A small masked image model, trained from scratch: 13600 steps.
Rows from block 1 of the decoder of a small masked image model, named by matrix and row number. Rows with one number belong to one neuron. Each number is 200 + 40 x the weight over its row's rms, rounded and kept within 0 to 999. All counts start at 0.
After each neuron's rows are labels from the 100 images, of 14976, where the neuron reaches its highest value: "strongest on" is what is common among them. Only what is clearly more common there than usual is listed. The data: views of escape-time and Newton fractals.
# fc1: MLP up (decoder.1.mlp.fc1.weight, 384x128), inputs 0-127
# fc2: MLP down (decoder.1.mlp.fc2.weight, 128x384, transposed), outputs 0-127

fc1.208,187,224,218,222,186,190,239,230,174,229,136,243,201,133,225,289,222,251,178,173,212,203,246,232,241,236,217,225,169,236,140,221,230,166,236,198,210,122,198,192,87,236,97,200,234,265,205,204,198,196,167,203,195,152,206,142,181,280,293,91,175,156,173,189,208,214,182,179,256,165,125,154,219,137,246,238,296,199,171,257,234,197,192,227,213,214,180,230,186,253,229,159,160,192,232,160,224,148,224,205,197,204,224,236,197,176,261,158,134,184,245,182,182,193,195,247,189,222,219,148,188,208,156,273,216,234,251,169
fc2.208,168,296,223,126,220,225,200,166,217,163,208,182,169,270,218,191,225,230,193,221,264,145,204,158,220,208,276,182,142,165,170,174,161,274,219,175,168,192,209,130,129,239,126,296,179,196,192,160,222,186,230,227,147,238,249,218,198,195,172,208,247,180,171,195,199,225,125,216,174,189,188,144,171,218,216,205,221,144,230,158,191,169,184,204,165,183,205,218,193,270,237,118,221,217,272,173,249,161,235,231,317,264,234,170,133,175,220,208,279,221,181,168,197,256,208,152,225,224,229,215,224,159,178,253,118,217,198,154
strongest on: earthy

fc1.198,180,165,222,252,224,183,225,210,164,140,188,247,255,213,239,189,152,254,218,247,194,285,214,201,180,223,232,244,174,240,205,165,279,138,217,266,134,174,176,243,158,156,135,219,241,213,173,194,173,263,142,110,197,174,128,214,172,117,204,180,158,213,159,233,180,227,155,200,164,219,226,211,160,149,186,178,260,243,219,179,255,172,263,202,187,146,240,186,209,234,211,185,182,308,215,201,246,249,193,250,199,214,176,262,159,241,153,258,205,200,223,183,176,229,220,156,113,196,205,270,223,212,235,169,279,191,127,199
fc2.198,205,185,126,223,125,247,241,217,205,249,253,178,267,198,172,202,182,243,185,181,302,126,179,283,212,162,244,110,169,225,167,166,223,210,222,237,239,199,193,189,175,239,189,249,193,212,232,207,167,227,230,266,190,147,164,212,249,216,205,249,133,149,219,164,221,172,221,239,262,280,238,191,181,212,232,207,184,176,241,230,156,223,243,172,216,178,227,134,144,112,162,116,216,174,192,225,180,144,244,219,120,189,188,247,227,188,143,127,183,189,176,158,185,228,215,256,218,138,176,212,178,223,216,246,174,291,182,199
strongest on: vivid

fc1.145,229,169,121,264,267,181,276,249,185,208,173,196,249,224,291,185,178,268,213,163,206,192,242,225,244,174,174,203,242,178,169,232,185,166,218,225,192,165,197,283,240,196,212,173,233,189,222,181,142,215,145,180,226,164,120,189,174,205,225,181,217,264,203,218,164,171,191,253,167,203,185,218,188,191,262,205,226,158,243,126,223,230,139,199,291,198,204,239,226,181,150,150,149,228,196,109,218,177,157,208,237,213,198,202,200,228,96,268,270,154,190,232,256,165,286,167,172,199,162,158,245,111,164,184,182,180,201,151
fc2.145,196,171,230,165,244,285,193,246,243,176,237,214,201,124,164,252,284,137,165,211,224,238,208,219,228,155,144,198,157,166,182,191,207,233,221,183,246,192,208,224,189,132,138,156,217,170,179,186,219,195,158,269,165,188,167,197,283,309,167,182,218,231,163,243,156,218,98,234,168,215,140,232,219,267,199,112,219,157,209,209,248,244,221,213,121,219,227,160,173,183,282,194,226,186,190,270,150,249,194,230,243,215,185,235,156,162,184,223,120,205,204,207,206,202,232,188,271,188,151,228,195,230,219,170,203,193,192,113
strongest on: vivid; dark

fc1.206,204,165,245,174,257,279,189,188,229,216,189,159,188,266,267,197,252,223,173,222,218,159,210,144,231,159,198,161,249,196,246,283,227,191,194,268,173,264,176,216,210,177,176,135,240,170,200,233,135,167,250,238,201,166,223,185,214,162,190,195,237,196,179,294,183,227,182,269,195,223,194,180,216,149,204,189,130,140,271,198,229,245,129,191,225,190,224,160,253,259,187,216,196,248,195,218,151,215,183,255,174,241,208,230,186,165,116,141,191,145,141,133,211,290,228,104,237,132,175,222,197,191,216,131,245,183,163,205
fc2.206,240,196,169,164,248,189,211,254,220,190,256,195,209,190,145,259,204,158,219,235,182,177,161,211,195,201,219,189,292,212,169,164,255,210,237,160,224,173,190,199,206,125,196,171,233,259,239,140,124,205,258,175,178,217,97,225,263,168,187,249,161,145,117,184,219,233,125,159,260,224,212,134,129,121,292,166,184,184,170,232,238,227,200,221,180,216,217,222,174,211,153,58,215,173,174,162,169,210,230,212,264,205,214,197,199,151,196,185,183,179,231,225,230,223,204,216,138,274,220,242,191,195,242,261,226,209,186,230
strongest on: vivid; tricorn

fc1.189,220,209,231,206,224,164,238,186,171,167,189,159,222,189,180,181,231,264,151,280,229,166,225,184,176,257,197,208,237,289,271,200,235,184,143,175,173,161,182,222,289,208,134,185,192,154,184,175,112,128,241,200,223,190,148,232,168,167,254,243,211,288,244,165,248,173,112,222,217,204,239,153,185,167,305,148,217,159,217,282,212,226,164,173,213,210,178,207,236,237,173,267,205,190,280,176,139,188,206,189,205,237,184,213,211,219,133,213,190,174,153,220,204,174,203,129,203,231,154,144,160,197,191,195,207,181,248,298
fc2.189,179,200,164,190,145,180,304,241,167,235,226,227,213,237,225,199,186,255,170,204,156,173,136,163,240,217,159,267,247,212,246,194,207,175,156,175,159,183,185,164,161,179,168,251,226,173,173,279,212,219,170,194,170,246,164,231,216,204,175,232,188,205,156,276,247,208,202,250,229,167,156,225,138,179,246,227,258,137,214,145,172,255,197,154,166,133,255,316,208,177,276,183,266,208,174,229,202,118,201,224,229,114,214,206,173,226,208,157,211,237,209,270,177,271,194,149,167,242,177,195,229,146,118,183,190,226,149,201
strongest on: vivid

fc1.98,175,235,270,221,288,242,172,248,186,216,216,129,199,227,267,226,188,253,194,127,211,177,201,187,203,162,223,193,226,263,190,151,168,204,163,233,245,213,222,188,181,187,152,261,189,208,229,160,234,192,206,274,168,175,248,233,158,109,156,170,219,172,189,225,179,244,186,173,261,197,201,168,223,170,238,226,239,149,282,198,188,239,178,217,259,128,199,162,139,265,187,207,269,210,136,197,193,190,196,180,217,154,165,238,242,108,195,160,199,152,164,146,198,198,273,88,161,225,120,253,194,199,236,218,167,251,152,211
fc2.98,181,245,187,211,137,235,236,179,288,168,252,219,176,264,136,208,175,152,233,181,263,223,246,186,139,200,156,132,237,112,258,205,234,188,169,160,198,222,194,244,206,228,223,178,187,142,166,236,184,209,184,182,265,230,195,190,166,222,208,202,167,187,181,222,180,214,183,230,148,177,188,209,225,84,246,142,139,255,132,193,179,161,231,125,210,138,231,176,213,183,170,204,208,220,201,197,207,232,173,147,183,221,313,170,189,223,260,245,189,161,158,203,165,235,169,178,183,180,215,222,276,245,266,214,235,297,284,232
strongest on: vivid; cool

fc1.29,206,134,191,177,229,283,259,185,177,224,173,151,198,188,184,188,191,323,211,239,173,205,282,249,210,182,169,227,191,126,279,180,150,169,186,231,229,120,155,140,199,167,188,243,154,164,201,185,119,142,271,199,248,168,165,234,171,213,171,158,120,194,165,155,244,157,143,215,233,219,222,233,264,204,218,204,206,151,217,156,203,214,217,161,210,236,227,213,155,235,173,178,222,250,156,240,229,158,203,223,237,261,165,206,180,199,190,236,182,224,304,121,199,246,220,190,181,240,215,228,206,152,194,146,203,170,108,184
fc2.29,205,181,169,201,254,160,206,216,224,249,147,254,164,241,300,268,291,191,212,197,202,193,192,197,245,234,209,164,237,280,227,191,212,148,147,202,198,229,186,215,220,167,156,127,169,143,184,195,213,224,204,230,188,179,194,149,137,146,140,199,210,198,170,181,164,270,186,128,157,228,250,147,290,212,243,229,247,178,165,253,231,276,247,164,268,111,204,229,191,193,169,204,203,154,261,227,192,201,233,208,236,170,193,234,209,179,138,167,258,158,212,225,180,124,124,190,186,241,133,203,205,159,200,200,206,212,148,280
strongest on: pastel

fc1.54,196,198,293,163,172,162,201,256,247,136,150,199,190,234,157,190,223,209,180,186,213,207,282,211,178,233,227,263,276,205,230,149,138,179,221,197,204,187,172,264,168,151,250,163,219,184,150,232,155,191,199,166,225,166,166,194,170,198,194,170,188,204,242,194,108,182,186,258,218,229,213,209,133,155,198,251,204,271,176,164,201,163,244,160,235,218,182,212,188,188,190,247,110,167,235,125,182,180,227,215,353,220,168,264,205,165,247,202,244,172,202,181,203,217,219,148,181,291,254,204,225,297,199,184,201,225,247,246
fc2.54,181,195,178,252,214,207,160,239,143,118,228,228,133,205,268,175,173,103,204,223,237,221,161,181,154,162,197,210,180,257,273,222,184,227,224,242,235,185,222,141,167,179,190,174,151,179,155,215,201,208,162,179,210,159,201,210,228,184,221,226,140,222,201,206,207,174,204,260,223,144,271,173,281,214,170,111,270,152,186,262,195,246,198,176,210,207,232,224,183,214,246,222,242,257,197,306,252,178,181,165,222,187,152,207,217,161,213,279,248,189,167,259,118,222,130,157,158,195,166,149,171,203,179,295,268,216,220,197
strongest on: vivid

fc1.116,207,237,209,183,221,178,255,237,132,161,167,238,220,250,207,231,219,132,162,210,148,203,165,230,189,203,187,272,167,294,185,132,263,126,190,195,173,169,209,257,163,198,152,228,209,156,262,255,172,163,243,219,201,169,225,186,159,245,152,241,128,218,258,155,193,178,202,233,119,165,218,195,195,160,289,222,194,188,238,162,275,174,227,163,225,175,220,224,184,240,208,199,120,200,210,198,183,195,200,180,193,236,126,257,123,216,177,237,254,163,223,241,112,109,191,130,246,267,167,197,173,209,181,209,195,203,143,212
fc2.116,171,171,186,218,203,154,236,194,248,295,205,132,137,264,188,224,215,184,182,230,204,216,231,220,253,167,145,175,220,263,202,233,188,213,161,221,250,193,186,141,192,191,236,209,250,160,170,270,222,150,170,215,191,217,218,230,237,200,211,52,164,196,162,217,220,147,230,159,195,261,119,288,206,237,212,153,178,191,246,253,225,183,200,211,164,206,216,217,191,110,154,191,154,252,208,227,151,155,172,290,197,198,179,212,256,198,247,210,198,135,225,184,229,290,253,210,113,159,263,185,177,217,152,218,183,196,185,192
strongest on: vivid

fc1.192,215,203,145,267,203,213,269,215,196,210,204,173,192,246,219,231,186,247,185,274,220,256,208,152,150,152,187,183,208,231,271,205,268,154,171,243,191,143,150,246,170,210,245,235,170,125,160,212,193,237,223,238,153,123,149,292,197,185,197,181,211,222,207,212,257,150,196,220,163,215,234,182,270,211,231,149,219,170,181,181,221,177,184,252,241,199,296,234,126,220,113,171,263,293,200,189,210,217,114,257,146,193,241,152,227,143,165,219,175,237,243,210,170,185,171,162,276,201,194,166,202,170,230,159,209,228,232,243
fc2.192,203,169,159,170,229,165,258,197,158,186,149,292,168,268,208,241,177,169,211,175,178,156,201,254,175,194,198,196,188,236,187,194,193,238,218,147,201,217,197,188,162,280,142,257,184,222,186,270,113,197,215,164,200,236,140,168,182,251,258,94,236,250,226,207,136,131,246,207,228,232,237,168,209,202,194,204,230,156,212,209,198,251,215,209,212,220,170,200,170,117,298,210,155,164,214,207,247,199,332,202,200,248,262,182,183,222,160,204,242,263,217,153,189,209,187,244,203,218,155,179,155,198,133,214,143,162,125,190
strongest on: pastel

fc1.242,164,239,229,160,217,126,185,189,183,239,135,209,221,145,198,235,268,262,210,164,226,193,166,226,259,273,228,264,244,208,222,230,227,207,137,215,223,163,200,224,150,211,104,190,203,215,179,199,267,131,207,223,204,137,166,191,176,193,141,249,309,205,218,244,229,196,227,175,216,195,182,161,163,259,206,174,196,151,227,172,129,221,198,131,260,195,246,214,138,254,126,231,239,247,263,171,190,176,186,224,201,110,138,222,245,204,300,150,213,159,162,213,225,253,173,209,197,200,184,197,184,176,195,198,284,218,207,229
fc2.242,213,178,225,214,281,168,165,245,189,177,182,258,257,194,207,193,208,192,229,192,157,269,216,130,201,126,185,203,228,188,172,225,185,227,215,200,188,125,226,181,195,201,215,251,202,213,159,228,228,213,184,216,238,204,122,218,223,209,126,177,193,277,225,156,187,212,212,243,155,214,203,225,249,242,209,252,229,259,164,218,186,213,192,218,239,197,147,216,196,187,248,175,287,119,269,270,247,95,234,114,194,205,243,259,155,269,120,165,163,170,172,201,201,225,199,122,114,158,181,221,207,214,167,151,167,235,232,113
strongest on: vivid

fc1.346,173,190,153,224,187,203,246,180,204,186,131,234,176,158,208,204,180,222,211,176,204,221,288,159,256,213,226,161,214,206,150,316,138,229,163,245,181,165,197,264,185,214,192,137,167,187,188,174,162,193,191,231,213,173,126,214,182,179,191,213,217,236,236,273,171,184,224,197,186,170,194,179,135,204,225,249,338,257,176,207,219,144,233,136,281,190,196,191,198,150,147,274,259,182,188,204,144,173,155,162,228,230,227,247,220,144,178,229,142,183,232,227,232,247,189,234,131,221,99,183,193,204,206,220,178,121,270,203
fc2.346,175,185,215,212,271,159,151,189,277,178,181,253,209,122,214,208,213,229,203,152,210,92,152,210,109,189,156,212,184,192,233,228,184,197,168,211,129,139,165,108,188,246,178,127,185,229,104,209,152,185,180,221,261,204,187,204,185,216,215,190,258,176,207,263,119,225,154,191,256,212,211,197,206,200,157,169,204,227,207,212,203,231,180,205,231,179,193,182,177,159,247,181,208,267,226,195,193,262,210,254,172,153,280,227,193,167,196,176,152,252,161,231,175,194,277,183,144,183,230,218,307,219,111,165,213,198,134,220
strongest on: earthy; Newton basins of five roots

fc1.266,177,228,241,287,250,160,222,226,166,126,182,247,267,218,193,250,218,251,213,120,201,158,161,162,210,112,192,246,123,207,214,158,191,222,222,218,149,160,155,204,140,178,131,151,200,217,226,211,171,206,260,232,172,187,223,179,207,219,121,158,201,235,155,152,238,242,198,241,213,204,230,273,194,240,162,280,165,218,245,176,227,218,158,175,182,111,242,232,244,155,213,209,138,271,245,135,214,179,203,203,216,150,177,196,216,184,230,265,199,191,216,172,227,178,198,211,213,266,223,243,190,189,195,122,93,216,208,256
fc2.266,182,201,230,201,223,227,213,103,174,188,184,163,174,161,107,189,240,177,235,246,232,201,236,264,243,172,203,179,177,229,184,217,223,177,180,190,205,213,254,307,214,252,289,199,224,203,191,224,122,195,154,158,254,225,203,203,141,207,224,219,185,189,192,218,198,181,189,236,110,175,179,138,252,232,234,184,130,244,132,166,152,197,252,140,177,200,252,174,168,186,158,153,208,76,218,193,212,270,184,133,235,152,212,238,172,230,160,171,197,192,240,262,196,209,204,171,253,221,209,150,155,209,264,182,216,228,104,164
strongest on: vivid

fc1.179,171,202,174,238,195,276,192,210,200,205,117,247,180,217,222,185,189,200,161,188,217,161,220,225,239,230,202,222,250,187,178,260,248,208,251,189,250,133,230,234,162,221,202,262,241,196,151,210,178,159,204,278,144,234,216,229,193,143,201,117,195,235,200,133,158,186,198,257,107,187,144,209,189,180,208,208,140,149,224,214,156,236,226,156,131,124,210,172,265,181,196,196,196,257,228,184,195,254,134,151,258,158,206,225,220,181,212,234,151,61,196,167,249,187,166,250,253,168,209,91,215,222,232,212,204,238,192,220
fc2.179,276,199,228,220,174,206,206,221,187,188,186,285,158,289,174,172,222,139,169,240,160,266,183,79,206,151,219,198,204,198,230,139,166,223,203,212,146,181,220,247,128,205,144,223,186,212,137,183,202,284,144,148,267,193,172,208,218,234,191,225,158,194,174,165,122,206,267,151,172,186,156,281,189,162,181,218,218,259,219,195,198,147,208,199,176,150,164,214,239,178,233,244,163,255,138,276,189,206,230,238,213,194,212,284,231,193,213,237,135,202,253,262,204,262,186,227,187,136,183,187,212,228,201,206,261,188,174,144
strongest on: pastel; vivid

fc1.297,192,171,205,193,136,263,213,193,225,191,175,208,165,234,171,243,206,253,137,202,246,199,253,230,161,192,157,272,195,204,293,181,219,160,256,203,252,147,119,205,183,250,216,188,159,171,193,196,171,133,217,187,165,120,167,247,137,287,233,159,152,215,183,196,197,203,171,225,280,227,192,241,224,197,252,169,183,150,168,168,182,180,284,209,213,213,228,245,166,216,159,218,230,256,242,120,242,186,252,227,159,305,195,240,164,209,163,195,184,127,241,112,158,188,230,171,149,216,200,166,180,173,264,198,172,240,187,252
fc2.297,267,175,192,159,186,221,209,143,240,161,205,268,150,165,160,244,126,193,178,229,259,201,165,244,205,268,245,250,237,211,197,220,229,218,149,97,215,165,158,297,180,121,199,231,166,209,199,200,172,180,176,166,169,234,230,218,216,281,159,222,259,175,119,229,185,170,210,225,211,143,225,304,219,162,193,209,195,222,199,216,151,203,133,160,246,164,257,187,156,164,198,156,181,206,168,195,220,198,205,159,248,233,135,154,173,169,179,288,164,221,220,153,209,144,195,179,262,177,229,309,193,238,195,200,200,208,220,232
strongest on: pastel; cool